config.yaml
encoder_arch: "vit"
model: "contrastive image-text model"
dataset: "drawn human figures in many poses"
train_examples: 195000
image_size: 32
crop_scale_min: 1
horizontal_flip: false
cutout: 0.25
tokenizer: "char"
vocab_size: 30
loss: "softmax"
embed_dim: 384
encoder_norm: "layernorm"
encoder_norm_position: "pre"
encoder_activation: "gelu_tanh"
encoder_mlp_ratio: 6
encoder_head_dim: 16
encoder_fused_qkv: true
encoder_bias: "all"
encoder_qk_norm: false
encoder_parallel_block: false
encoder_inner_norm: false
encoder_drop_path: 0.1
encoder_patch_size: [2, 2]
encoder_layers: 6
encoder_width: 192
encoder_positions: "learned"
encoder_pooling: "attention"
text_encoder_causal: false
text_encoder_width: 128
text_encoder_layers: 6
text_encoder_norm: "layernorm"
text_encoder_norm_position: "pre"
text_encoder_activation: "squared_relu"
text_encoder_mlp_ratio: 6
text_encoder_head_dim: 32
text_encoder_fused_qkv: true
text_encoder_bias: "none"
text_encoder_qk_norm: false
text_encoder_parallel_block: false
text_encoder_inner_norm: false
text_encoder_drop_path: 0.05
text_encoder_positions: "learned"
init: "lecun_normal"
residual_init: "none"
optimizer: "normuon"
muon_scale: "match_rms_adamw"
lr: 0.0056
momentum: 0.95
nesterov: true
orthogonalizer: "newton_schulz_5"
adamw_lr_other_params: 0.0011
grad_clip: 1.0
steps: 10200
batch_size: 256
epochs: 13.4
lr_schedule: "cosine"
final_lr_fraction: 0
warmup_steps: 300
weight_decay: 0.2
adamw_weight_decay_other_params: 0.05
Rows from block 3 of the image encoder of a small contrastive image-text model, named by matrix and row number. Rows with one number belong to one neuron. Each number is 128 + 24 x the weight over its row's rms, rounded and kept within 0 to 255. All counts start at 0. Numbers have three digits each.
After each neuron's rows are labels from the 100 images, of 14848, where the neuron reaches its highest value: "top examples" is what is common among them. Only what is clearly more common there than usual is listed. The data: drawn human figures in many poses.
# fc1: MLP up (encoder.blocks.3.mlp.fc1.weight, 1152x192), inputs 0-191
# fc2: MLP down (encoder.blocks.3.mlp.fc2.weight, 192x1152, transposed), outputs 0-191

fc1.326:141101119120144157089165129147149110152112106091154121129121115122159155118074142111160087140141126100117080122129110149125107113132130078091088127115157128132098100144107145124175175113130151142151122128118179118125097116104151161107136091116148159127118140110092156117088142086193126153112111105125126161153132133141088189061167113131131099132144144133180131143110100137141138110103137122117083168129157193137092109107106114136139133098160158135124152120109129122126117128115120138103149143112116169128161127125102116136162116152163142138116124083166150122121105136098137121
fc2.326:133168105091151138134125123103116091121115127096165085179169097159149063116141155151087120151140141165083114130109105143138095146138121159104085129130101097146107129130151129147130111129139120094125114123133072135137150131154129131123131135169164098148130097147106109130113141154142139145142116135112130088133132159182132139136128136120128107138116161115155116101134165093083167161125159176132122111076081119118166118102111140157121159134112159123139116130125141123170135108121200123159095146078153113179089102128103102105140147127131141100143104141131107139118139143147094111
top examples: lying; bowing

fc1.124:147137155102069117108134116109133134123151141123092135130150121130151150148141142134106190120105118099121113111104107113111108096121135113183120145137119149100155135153148085108138119132166136116118173133178144130090104099125166103147125121132136141110142113107134123154119194094158071106172123106085095121130147151096105170131091138131132119170150109090120128155126130159141131164155124131143108143186153133148111084131108105144108132120060108130108160167105096129113114107149126121114139138106118151121127156153119147102138157075117119104157102163141137164165160116135107089
fc2.124:092098151100087152134130136098108121104108106142132108107108172165121162176106140131115105141128127070118127118121140176098102133141092147143103114141148183135093115129173118152119147129158116129123131158115116119144162119163157149136115157111168138105125132136088136094115095140156147138118156145130139138114107120125112104106119091149131138095132162114115161135126158097161142122132163084090168075146081134148126149150138107152130128098103105064113143114146108116121094112151136080147128133170178128103145140126182111126141131106109151150205135137131118115126118127147089132
top examples: lying

fc1.162:127112132139097140140165107111106182165096116142105133158062150117122136112126145132083164111150128104085138114125137115122159078095152152147138149105173142137105117137107093146152113102118138132141134120137146125131114146095107130134145160150135170127106202129108110089141141077158094125120096205107117108087107088152142130121149116127111123158153092123138133159137159103163087165115101120116149116121131126102140156121115119144128182119121100125165111142108125139163111090115145138109097120097141151129118177131170157122101143133124126116111156147131108138176089113128147104
fc2.162:150127079112132160130120136148135138168116152112122151081134137111134157142095114116108081154101089161113161115158118102120113142144079127100111118148149130200088145161097092098167113113116120120173142100156123134133198084171113113161116137110104146170094105126166107118113099088127131161124134153125161119156155150097140108137190119132180112143131125156161133123114161143140126113100107094133150091154150128126150120101097129130128087132106110155121119114124135140167126151088121125146134148125118126121134127109100129116143182154130096154117128099128134084102119128146130099
top examples: splits

fc1.628:113145109114162168113123135156155143144116103133107120151118138147130071113134097153153139128095118121146121092110160105103135168112110126118132162102130143148131117140138134156104124137125143169131057158146107143148079104115152135127120125156141119125108142153109155178147122110157065161136082107136097109111127169123133187099114154139138171112139140104134082152123128127103152154117109114124129116145163097121100172100113111132104174086100100126120107168185122135163134114115152115129130127092091109124097143121133110150124159102182146070143145135164105142137150139111110098
fc2.628:106105113111116128133106098106126105136078102138188121133142133104126135122144113149083127137094125139131136144103120137146124130129091123147118116131124136118110157148125126115143173117170101126104105168133162125140118134186146157127155138156085100113161145117118096137141131041146110129136110130133135152154149128062149119106119120144137110140113131113138112143105105114097171154175165112116109080154131130150140113116126105129138129104136134132106114150135126135154114099102143113128157168168135142178163165151122137105131187128098120072070158158140132078127161076170143113
top examples: lying

fc1.247:090179132086153102117130122124114152115100090124118152154133090142142094165103150125136089110134112087123124115138101135141107103116085157122134144128119150122116152118117087117144113158137106153119112139146130139135089119101138136140085125114125127132129113171138157166150167146154121129102132115130191117151131112148159125095146115132101094143146107129170124118167149113158130124129089155078114115147168077127154116155112104161142130142167104126114126155110087172181177120131078127130131155123170123088125142137165169172111091150141099149099102134101148122131082157132148095
fc2.247:116152139120107136130101078161103182134072132130099115095120130165113126151122154095136101108137108134155140092113128086110127126083130162121123107170165147166150126144149123155128138144135138088122128159090127101116138129139095115134110119091114129131167065141146118181129147150138090150126147103117127120127120151096103131165127127106112159147164109110118107133174121134112148150106165102119141143135098110153126130160097089129097146117138090139174144156167108140120110108117106125110116143117140112121163138205128131106094154102132125137123188108155153132136128058167146125
top examples: handstand; star jump

fc1.49:149142155162099155167138154119113135128127120158138148128098110129145120105119118143138111189096106113116163132153139152168110101156146149073100109075150137160117115155118108155134077054139156114142172117123108078109139121098140125079147154123097130107170137094107083102134123133164107130137114118145130084109139169124158142128130101158102089132102113159118098146177148135151134171143108123134109150114159141138127126138097139167143123117118097091127156129128081131097130132142153099125105129122155075137127162133129115126119138110134101115118132110163105094124136135172180116
fc2.49:185134120098132151145128121115112128103113133150139142124117136161106110134090116143131131152140127129092092121101128135094098118135114123146171173122149107128115151138074144080113125100114124141170117095115104136127134081142145118119130097076127118141127151126163157148140085135096136158135131146120135095135073073131107105146126159096151140110154133134104128149101160141137168149106119114096166141131128108131115162143104125128192161149162124189128122109122151149179098115173125122150113155119129114103137124101110168142153167113128076129151138128085163118138074073156134129
top examples: squatting; pink trousers; orange trousers

fc1.2:097143131123110173155184112096150117127158160118143135112149149143184099120138177095114167152124124147154127108112146125108092114103118123074106144138139157124136109133128165095125139114148120115118154113111139107115140178097182110129109123150081165108137128089124077152167116137090115160133145118129159115119118093108157164115100107107140140136120090100113092126143151140148173091108112105105158128115105134129154134124111158130110145115122108119154142088133132124113154139128102085160079120145097108193141135116091133107084182124129179143144146149128135139147140088146125131
fc2.2:122136160151155115197136108129125077098125128162135119104106114094138101125104117151153147095135154152115134115065196176127100138134165105122120113111148122120111131174097107111135160114125136144169105094153143105106164121121134107122133177180110133089113108138165167104101125164117117134105152131114137116098147107112126130174108141131146113163145113113115142134104136123133134090144106110106123133129118097100143145095150109147132168160131116099171109120165138122131135099104133172134138126093169161155067106104116132109090152132120158115121118160097151117138086165104153126
top examples: squatting

fc1.161:128150126144120168154174082127139171131156128120123109149115161141104109135099108143159115137138111117108138100153103085143116131136113145153149125134124155139081126100115164115168196077091128144117111129126132161113141117152119118100138151112141144083100147093107140133136104136113151110157118124077148126157147150141140132136175118105106136104119152126164120117165114118140129095145153099136106078115119108126088125090078127151147154190086138121125105149124157124125083131089150159144136151120128066121139110110112079108148163138152154114128111150170128131128141108074137169
fc2.161:133145109108145131129113077130174147118130111088133124128079150116126086119141127132127126172124163144118161132179142093163114112100136082139109143153151106085109096152145119158163106151127129137099152139181196152083149152115126115123123131166121108131119161128069121143127141155109119107161117111133072149094116142125153100124148124094146165173144091126137184122072127136150120103150155137154087127158093118075120132144135136101132111150121136100146137140122135132107090141141119141141169127116126116122098107120101162114135132134150132115116146119103109126141173152096074149
top examples: star jump

fc1.703:141133093105147132160115108104158138125145102103089149141130135110143140126123119117125110156159118111109141139135111162109090142085146133138054144132162134110117108152149140121095150134125155142166163140105138147129144112135124128094127135118131092106149188150108109132111139139137138105104138151115140109109119143139108110107137134090117162164150136154158102117135114188123098118137098162094148097086113168155164125078080147128101095149140105094147092131139101133089159113151063110112150151128177124140134135092111164130137125162139107120180150078138130108140118193127158106
fc2.703:128133129117126126102160163149167134194151119126091107135144130147132143103137117100098146144180123150175146146078152111138146133138130160137142100140119080133154135120099105111055093171112119135095139123127133132122125114147094130134134151125118132080106147097117112113125173112129154154131156125178115106113113157108127078102125164095117086113082136122141183118152111159154167157150116128092094149097145144127106154112105089154168137156134166105154129118133120112145133091140117141142090147139082131149162096135135121153071122139102097115148146133124154135094141139123116110
top examples: brown trousers; brown top

fc1.524:132067114097117129139135124106129125175120139163133132139133146107146081112114118118142144119138121118128110064113178162114151159123114111120144100149137104109186098158152118103107110117092137137141107108158129196106090120134117151150072156123139157157133122147095152139093126126134115154123125138128118132113087093100122139092092105068101150126141126112111141089128139099102133163155137172158112149170164126154117150140143142159105104139141140140100138132124122162122153166126120148137163161140127110134084148134103135123125143072116141109115210102116150133106108152133105107
fc2.524:140096105160119116121120109132117080133119105164125161142124119104128142124091118107164164140092163139144094141133184153112128161148101133137122116127127118131122135125122141103120094086139157113115147132130138183109097160139119138146114130088110174163083105142098138175111103155141092116129155115157095141134136103114152141113119084140134162113156108116129152099148196145142102152124130164156092163163127100132148134089126127094124115099161155134139063148108080137150161154096103152135164097100120145137125144144128126125182150106112117100148156100107152098103135103090127134
top examples: handstand

fc1.731:137135171117145118097114138115102135137110147163138145105102118118171105118095113132120151157129129114131097122124132144125112138137162134124154127148134082105127119131158122141131055121142150120109169066109095135167103093136157116104151110090109124171125162155110149064144151125131068164110077156110151153131114139132133138130085136153122124172120139087094096161112159138148133161112158115092172132155134167107177134118089142125143139108134139095116106118149138096174117127138169139136124132121121184112114103122159155140124087129126163122123100099103152100150137141131097152
fc2.731:147124116083113128168164091174136149094116125137135138102137129147156123096092134108142118178134131118142128132090164101140131100108140120079105150105114120133148142151109128109137140056147135149109123141116124127134077138120164128085146117156114128160145162106111123166103116147120144077125149140105105147105141171152098094140125110115145135114110132122131130117078151104098142129180122126171124151131133099167131056135127116148143152128154101111103189173115109150148190126169146153128075125130129099139135132097136150153143133089141126133132126116118136131079109151151102154
top examples: handstand

fc1.125:109123125092135156098123109143156108107099080129079129140138108134132074146151124091168140139130103096129152144092160133133180172120110113120104129156149100155137139125150148088159141114080104117122164104152090136103137138113114144143108143073157144133090148142116136177093124133127121138118156144127139125124119143106150110108100081064155147140109157173128149148147150138115116127094121098128133138119135167129143141107141136135088128161141091125130137113161102133097115129177123161095121152128119108130147080137157174155079101170122075149146168127109116107152134117151144153
fc2.125:177149145183113117111118114136122145141111113146148107101187170111116163147079122149102096132129156125133168151119148107136094155146125124148140143080150153103112141124150078128102140145101125145126118113132119136107106091134129125162102120127130147100175091145146131105118139127114088099156094128120145067136115118141142142154120142177143097109115126105129128119114147135113154132101158116121125114117110093141157148139176099150160142127081150143118136106163109106172170118075129112150134161164111163111120158130136118144118129151123126038120106140094123148148082140109165151
top examples: brown trousers

fc1.268:113092157132164151111125134107142119163123129104110170174128108090102127109112106122113130136167082084090147118105163081114128138137139154096106114099138105142145167134121154134139130098120153154132166109128156137160118092141085085079097126095124177120132099127114121111130090114186136151133092122120149098125189167126130125121130148158123114145120120119129135139133157115103118132186115093145140068103125107116127127159137167153124139120151119109137123121133154145138123126134078094107119105112163126118092153128149137144110152099128174143138120127194111149127189140153152143
fc2.268:170124121117136133145100149135092124147109135143117156109067120164107110152120113134120101141099126128131102144151160120149125170134165120128159171116129125184090087138162131101112136126133076125134111138133144105108158120072175115125143136118123143108133162154182119159160183146100117130092125142139114141107141103134113139114141119132128160111172117134115112124144133133126140125140122139092129156143125123149100107124133130100156127121146168149158111112118096155141143113111172135094137112109064110164192085119124145146113107113124112131126147119115059107160090065093125173
top examples: splits; pink top

fc1.216:136131126143108127110145099173128190107090159186120100099136121108105133168105112151143134084161170111127127124104139157073138136100162127122157151164138126132133147119158126141118165138109098138128129090121067157104123127144118086125110087167139121154130149106087091118143173139100112083156122156114112099149117112149100162139118074149077143151140069103117090118124128123115133149117140157121152142152136143152143090157132124154093110122108147178144164114145171134086123121136135110160142121112127163116113109099129130147123123145125118158141104103138151143143087140114138102
fc2.216:102138106139119125120128139095144087100120131122131147151117141174146148128125089163105122165107126133098112121169183147153148105131145129121123099102126092060159098083115162059118138113101137136159178120098168146142104112114109134142149147097093158157141136173132132119127143098097114111126104118123134122093102136132112121162146117148139177144162140146126140108145159112128115109139116172105101172106124120124103119075116097146149104162125154121072134128128145157156129148105154095108121164165102141162126129174151145095150126110099147103125154161128139123128082162130117113
top examples: splits

fc1.364:160109128114116126144145106111138119155118173098146117130121126148098086153095137085124156125106125111113120134164093114158156149135147165079117133148167118111120142122155132135130118141121150061083159087166144151111118152098174147132086146096129104122121148149109150140146115150096138139121114123142111114138162088089134099160119139084141124161150139137109109137165114117138099143133103115153139101159160175102148170099103143145147151124156127108143132144079178148146113126099094167106110143124142131096094157133099137131150158099084132112106174117115153072124130112169113105
fc2.364:109148116142108116148116117148132108154150074115139132116107110135167128158089099120105122134137130113121159136125134088111090119102147148173157159107096107070097187117135093086144122068134103160115118125087123143122136106114132117141142120151100136130170100132134077123156121119156128110097118131128130128126133105103088135097160140137155170119115107137164129157150155167127128140166115165158155091138070133145116085146098130110151120108100139091116099148142148146131106191084147139156146154123148163121158142140133169084119099157129102157124166132119131125155165144109123133
top examples: handstand

fc1.236:124095135169131174105088118146141144129156144136120068088128147146129152130120075145157161124099141141125175119096155108160097145165178162145142106103118098121093092121145146109116179116120130131100160100128133143116143114165140137117134118086126086140128114143090115131146126131099173116127121129165134165149126115170108169133063091124141092113138126115138133139129118155127089096155113102114127125113110128155131124149122092156118103125156105175106091090123135123141115131161141113080152123140148138144150090115117140144140166076129140098107143150155102083137136109143139180
fc2.236:145138123127141123122129096076098085088137097169106131116097123161123079131112122125143129171171075117140164140135121078113128137099116106106096102162158132124135117151157072172155134141109105144148129113098134120114102139128159125134100165132139113146153164132129135149116132146168154139141083133107121137165128118128148106159148165123114103140129143140102124126171123103140107134147137139152150140143141163077138135181120160125096165072119170136109146159079130127121130148119097148142123153145108106151109159133126153125125111095117090145088063142126120088181098141132116131
top examples: star jump; arms up

fc1.232:150130154147102143130164114126142150103084143114136094109154137130132111131121129110135123168135112150073134131081104128203121151138151118119124141145132171167135102136121181143119149121132140132112173135134089157121162099095125142116134167133134131135137118144136132142106128099167118129145158115136100164174110108128101116080114072166117143085147139124141141137161126117121128056098123082132145137137158143084118110145115114122091120138146122153102116176113122098123109091146117104085102098110163122112101145128101152179130117114155069128168119162104149152142145088139143129
fc2.232:120153148107125130172091103134130082144138153135100136140134104139155085115090096142126199137113153113150175135141115122113120119142110147101182131122121123182126104099169114132140093103146080087121124108145140152112094138127126106165138126059141143137132085130100167133093117146129123164135102123113120161105126110121140173156175146144156118104196128124156206118128140134111133144114108118113152114122134119135096103117105134135100138150150136123107131097162082154100110144137168129131147140136111118115092112150066124141131128116105124125105141135134158115108177109145111128
top examples: thin; blue trousers; star jump

fc1.679:119136105102131129107155177104112077128127155166141159141104058131103095117096115117129141115105121137179136137134094128136115138140107157151111163136129135102106118122125136152114132119161103087110114142182124133135081123114073128100101101124172135132162149116137128160156144094139108166073132092102132159144104107141175088122138113065154105115153162145160133099143129155129147116116106144118112135152109121155075106132125153109141164124128120146133171116165120144091165127165115138119123116078151123172133136168115113148151161133087095109125137137146122157160129130120133099
fc2.679:124129138114117134103102093141175105128133141147129120138101089111129073144158166151111152138115119139128127118078144124123143132158136120140106123146139116155157134142116144139116144156112121110136087156087146067128123132127123128153134161162134138165153114139149116094145127134131103088083124125038080118148168114134130093163141143192168089100158150084131112141147110178130085163107101139138103122101113172107149122120128125172114135104106132146159137123124110138087154147125098121118147199111116123119107142134105140159128132131102162164109115101148157111141116141139101111
top examples: handstand

fc1.684:110114103126145127102149169178131120173130148133122135097144136171141107101156110138163102104121130129141123134100146154133105145131131105139087115129138131113143121110144137171140096090110089104171133112096133175133160109118130171127171166108112101095120184137159087144112092100167127092145107150132122156169127129155182143077138130120129103140165125116102116119159107112090100109148169171103139133098129094134153126108124145161138121130168117160147095136072123103082138093101136166117126135124113120127099112122119099131116099142109117159150103099104158117174156103133129133
fc2.684:110147152126093085135120141126124129088127146108145160140114122121119128061129166089154165168122107177081163154165115109135146089139156167122136141111183143154130215134123087114133134151073122116119156145147146136131157143130115084069125153154099137169138145076138137101134163137143136121123100130179129101149102145103111135109118116136131133150095095090129143109096118104135107125142119077137137121121123127171156146127130122117123134106140161147164115122131098183126079109137119158130142094122131098149133108125129133115108135108114126155144140123095139126142140084110135119
top examples: red top; red trousers

fc1.409:141128139139119113062137177107052147127130119173103135136142120126102115125061153148142150114123154133107152148118124132109130148118109095136129111156103113124175112165157121141147102085129141148123099118130156118130123137158147121112096086129152117126106168153144117125150147113165108149173193142121109134145118088096161113103168182155091150136137099132173114149110154142113119128150079117131133112165133126157121149133092116104120109087150098140135096164139124103175147165114123140118088113137097120160114095111102169161099117133114128155118122156134112119097124124105143148
fc2.409:109094093149128141100112139119156092134112099125159111137169103134155136112141083141158112128142135174153151171126105114146144099138132083116135153102149091128075110147121105155129137088117145137102121114153151136123146142112122115170102165142160153126140171161116125170135130158161152094128112157136148115134121140102139087143132095150145094146117136128099117135121134156109088105119166159145107078147129106140113127109069103134142108089093138126094153161119114075142155134098122122138111157127112146136142104094120120119132192125133103108127146112182153063168141100153158130
top examples: lying

fc1.485:116105095116141083149134114142157140163080138101163131094140101100158104134138123141154135148160147086142091114157151152132106124154147140104107152124115143098132128159144109162105134182148101124129138137100150171093127138160132079141117137104145130121142168173131143104115146124093120133166119158119122141158100129129121126091125092117140153131160126141122135135149113131139119086114126160109108112135116146154148085102119143096108089117092099131149116192146126133102130105126107071135162117079136104152175120116130112112143127123152091149161087139114136065145140133076193125
fc2.485:139131110132110110081121112085150110161168107115109118120113149164121116120152109146132136159137111109155171126089120092131147120094124169172137100136136104178133136163145126145097129174078130173157139143127110100121100126143116107094129176155173116129132179153110134144144121107102160137087192113130159102113111133094114078146137169090118097109072127094111140123108129151157146137166121155116125125113137131143094167114080082132152137116133145105147155110150130141121141127140158116140142121160155146114150139092116169115141111148109152085121152083130145112103134123113107129
top examples: brown trousers

fc1.324:126125137133104141106108083086118115146112148160168116158099121133210132160108125089133119128093144173109133121126093161160086150106158126175133091111136137129155093115136138144105153115162115130132161111145067097129138114126149132114111134125119134114132144142129142121109121144087129124136099057136122113112098144129105133116137135129103132109114137081141173130104165164128108128151142121100164141147110114111169150167134132155106114128148074141147135164133147157168132112117131086204123101075107137118102108136182128158167119118147112158122125134136123106119098134138150103
fc2.324:083170155087124092128102119148146122080154143170114103104124190148086130127145163141173101141130130128150169148182095127115120122127124158127101133114133137133129163128156101107146117121140157126137128110121132139168158096112172143129143126076120068151133090131113111142118110152139155168118157140124119141061146103137133120135150120132169111129156124147119129140124108114111103112169141127131175144134146124103159165127064111155139119126124105126146155131119088130161138091128115128114113153108128138129107084099093099108120081127174116163107137131159138127080151088093140128
top examples: handstand

fc1.484:123149108132141124084138072096118128099100141096105128162106123137130107162125162100143115135131087144084139123115139143139120123129124142136145129137132127099125109151133174173148124086151125100120144104106099151147142143090125187110137154106168168136135154105150140141116138093091131154178151125140112143178146127135131135111133135148120131176103125154142116094138127145139121079130117079136113177124177109110104044123161144183112131122108148085132166124098130126101095173110143135122127139102146095085112107092141122140118104083155108154142123149116160150106157125119146136
fc2.484:144158124116143123163131130155163102171145097128101138160162132127140142094101079150131168112141147105136152135074110144161144120116095112117173098138104139136109076143110127138116102132152131093173137113107124130114086096134119139115106136126163128171147115148106117162089112152191159125138102101122165117090127097146114116129159101149108121096185137081144142140119117157151141167131138110130111137145122109119172098186095145165121131178118096144121123143135130093123108145160150126131087111111154098094112099093119108132102158148132155137084111116129099119139115119172116119
top examples: thin; blue trousers; yellow trousers; pose: star jump

fc1.545:122130103120149121116155149161138120145128078125131116156141143093140163110124101152112126094106145126093111147127139072083146118110153129107103135183168128158164128103180118148171117141103127138087123147118130115134129110146106112119125109128117100135138135107127172144164144154061127151117148142119127108124097104154122088084152126157148179117167077110133129143097108095147111130181126126116114103144175135161154111176128122123137117113126073099107115090115124108127115105126124131116153110156152103130136098116154160154121168177109143141174134163153110123153102080154127124
fc2.545:101150129148123116140105139128154125124070157128123096121144139133097122095145184122164141172132105160120126136149065119117131080091159135122077121123097131131112116163114152135102125110118146121144129187138135128144159154132172123125129115133145151185125180155117083129135120174105139165129129108125131093145099140148142143122095102174141119096161159103181180077126136136125103092123147151114154131108102118121157145082120147166115121118118151131144115112142111095115120092131122109109120133148132083147144152087126116135153095172136126135122096124131093089098136119123162091
top examples: lying; splits; orange trousers

fc1.654:115137096136153112091112135157136132128091137125143081131128144132135100151117130166132178137165121122167114131136151132158144104150124095085116153147112132103127141105138154107096111089167148142091125135152149119165115133111079153164126159142106172098149176131124116145180098118116153125137132116139125149071100096137169140146133131122130136122146128104121123121113131146158101149149101150093120087106122129116081086170139156130084160097113112090118146153183092106116132152130099070120140121127161135129131130114103146169092130116128134121118123169121122188139122133129186084
fc2.654:131117114108092078146138096149111118155149134174099116147121088127135167125121148135087152140146123135134129126127122127099085098140126087170128128164110101111111140168183157134120110144116140116133114141144133098155144115135160094163118151103143112128148141125128137136150104137132112120156164132121118129115154101123110099114150135123110121156087124129122150082112139153105127128130158152083102143125112082132122121119086118151183173163099121130082187098075091137150128167101112155122122120127066093113129112117155163079154105148131132160157140200111155110163131134139135140
top examples: lying

fc1.457:193159147131159126124113174179170120131118097178121111141147087139086131127099079120161132057161123139118103156119127113163128146144125143137116106116133139157109112091137137104170135157119130141083128122172129106084110096131111130094105135122125128152138122115114132162127168177107122111123119147154143116148167113135106129111120144129163140104118111139087129125102158120133092171132137132115113111135116126164155169169125146116117171133147131119128164085078141103084134163125141123102095146082107115166086143095138111110115080136100121119137139135134154093130146090120134141
fc2.457:148126116150114116119129127095147126095146148107121113138117127162112120167130083122129158133116112104130116128107135127148089151110117121149099109157136111101127150088120090132141115172116094102156161139068147142123130105123144099107168129189121123145124154140105140134103128158136174135124135144150119157067096147105144149143096159139162108115097122078130135145160100166101155086200109110104156116116101126159112104115171167097125102114200151149134161141154122139117126127127170120130170139148123127094140131081130145164098106137124129089120083125126124136137168112137110104
top examples: star jump; green trousers

fc1.185:119161102123126091108125118116174153160146142105119152135111148104117145134100113164125129095148119171147116137110121140094166170129115160082122129126109175153161111167093121105154106123113117114134089160147101157117074120151128093099140135074119128182128112129119126138123086135121096132137104133124132147101107139134108102122096118134113108143138120157115112161105115110163126179170153100120109109103108142119129094149115174174149079115100121132139121168148141101133169132136138081103123071107108141081113175130130150166155157139136123129121143130111171148133172160153103138
fc2.185:124140115131150141165133134130096172095153149124130122098169149130176120115139120144111146143131134131144144112171110126120118085146132147100153117156081129113131127102141127133116112097139149080117116145105137120128114121096153177159100147141158123121159112143157087121148076164107101145151091104105133119141157149110106068123133144143165159173104120110136117122101114102120109160146089126113123150077157140132083165174146057080140084130142124115111130158138105136141124103146179143134124104124132139173146110088081144135129148123081145152140152096144134125141077121133122122
top examples: handstand

fc1.751:148133120160128169114192070127147113124129128118161105135111163112201122178109148149123131159136156133100169121130107133123135150176138152088124127142150121142133127087083135128091166066105096130134138126124108142121130122113131107156143111109095125115117139099093093118124104127178138127122103085127132159121148126116118109100134154142089111126155145148109117137141137110126166159081129111101146122170137146113146177111124167082128142140125154141079106110124150092123139105121131135160134106122112132109105108118120142137148128189161097164099106117156140174073151129130119113
fc2.751:133082079119128089144121127126118078165093113111092133089129104174131155113133164151177143167062127108122183129141134109108118135084105119136136132112117153125122110175155106164139141177110139136113130103121146133116159071109117129153153123103151098121137162173139131079140111160114112082155144158172130137121100153152141090105140111143142156111101108090143118180119113131148129150154146119074151126104094128159113139143120144105112133070118127116117145133126127130132153156136135125130146142124107127116165118176134147116134187117147119148138088125102141115148115133114099121
top examples: lying; teal trousers; teal top

fc1.766:114088131183188144124119097161117130165127109092127106137142127148151098110118110123125100120157140158081129123110108138185101117105131139113144154138120142133152106161111149116138130107109098161153092121113146125106115119131122122147171109129125170134142121143127066106143156163111131131119181121131122161143123083186147134118126099128134159133099128151160140172165110102126125095131133137119088137130161126123139096148112140159063136140167100146117141140146096083119150114096163142149144146109140099137122111137137098117099137116137090080133114152094191083137110094149141092
fc2.766:117155120148118126116148166137156080125149144139152158090106104090132107111129135140142184151112106136142122151110149099139125140119106172103115170124168112154112136103157136123140110124108122139121135113093156145140154119140133136083110153102094079127132119115101166095123100132158147110151144098155109133119142119064134117132145138129139131130113128100136176094132128126086140167149115102104091134113095115123122079149152143114174178159090144131145121138120126165113148126141135121138080150125148137139135095088067140095146105149133139090093167152147193106158109116187129120
top examples: thin; star jump; purple top; top: orange

fc1.587:152153124066153112104138113126109173132113111143137124087107154124131124100117106135137175145129147135124110160118111139145152153112064132168101112093101112090104135086134125091106161127125096143134098114106147111106142130076135116079132123125096062114114140137116169137091112146134116172119130145111138131105136151095146119107144189150159131152146100132142128081122138125132154135147143133088117184105140167132140110156095147133123096092167123125152146108141109152129131172142096153103129158163143131124140166124127111144106083115127116160145136167173153116141153094115152160
fc2.587:147078115132128106122090149197122137135170139143124115124107130106090120097106100152090120168135110130156143181130122126175154148120103121092119122171132125105107150124134146112118089108088113136135163133131135101126151126101115143123143158157137128122110126093117124141189121151127145111135155100139133132107120049126125134112167134116155192124152116112136121142161150111108166075082132127107105135158161124123113165141089101099081186151092140162133121138126132122086131142123143145144161176103097126084119130122152131128120145115133149114159103103123118119129168149095126118
top examples: star jump; walking; orange trousers

fc1.639:105123155132089105092111153178150149141126112094113127121119108121134152188141136124111135119133111152110132127152112095095114152168121121162200137102173124139125136157152147094142142106173090163139124106133135162111142150114084103153116132147136132086166122125140138107139139169113097125140140134080084146208133126097170121086122182080156119131148113098116186106146109146109124121123106114145135134115134143161112154133140144110087141125152129102150113128092126125094131121099108129116134126112100110137107144098135134157163116117129129105093109095152135083136116138116177107
fc2.639:114141104088127108178144112116142157135114087113127148075106182137085122144182141098138145165154122138149111148097103102140139105131140110140118108156133105113127144119157106116138106135128119116146143143119115135148134093154118081164120123127099139105134147111119109150123132147110133128127106103148140175152157101130130135126088079130135098130123150116131118132148147138142139181101143136098111176127091123114112116117131125170149164091207121142128161168130120169097130101133158146105093096153120133177098133091133151135146083102096139121101146135161144138041133104143126125
top examples: red top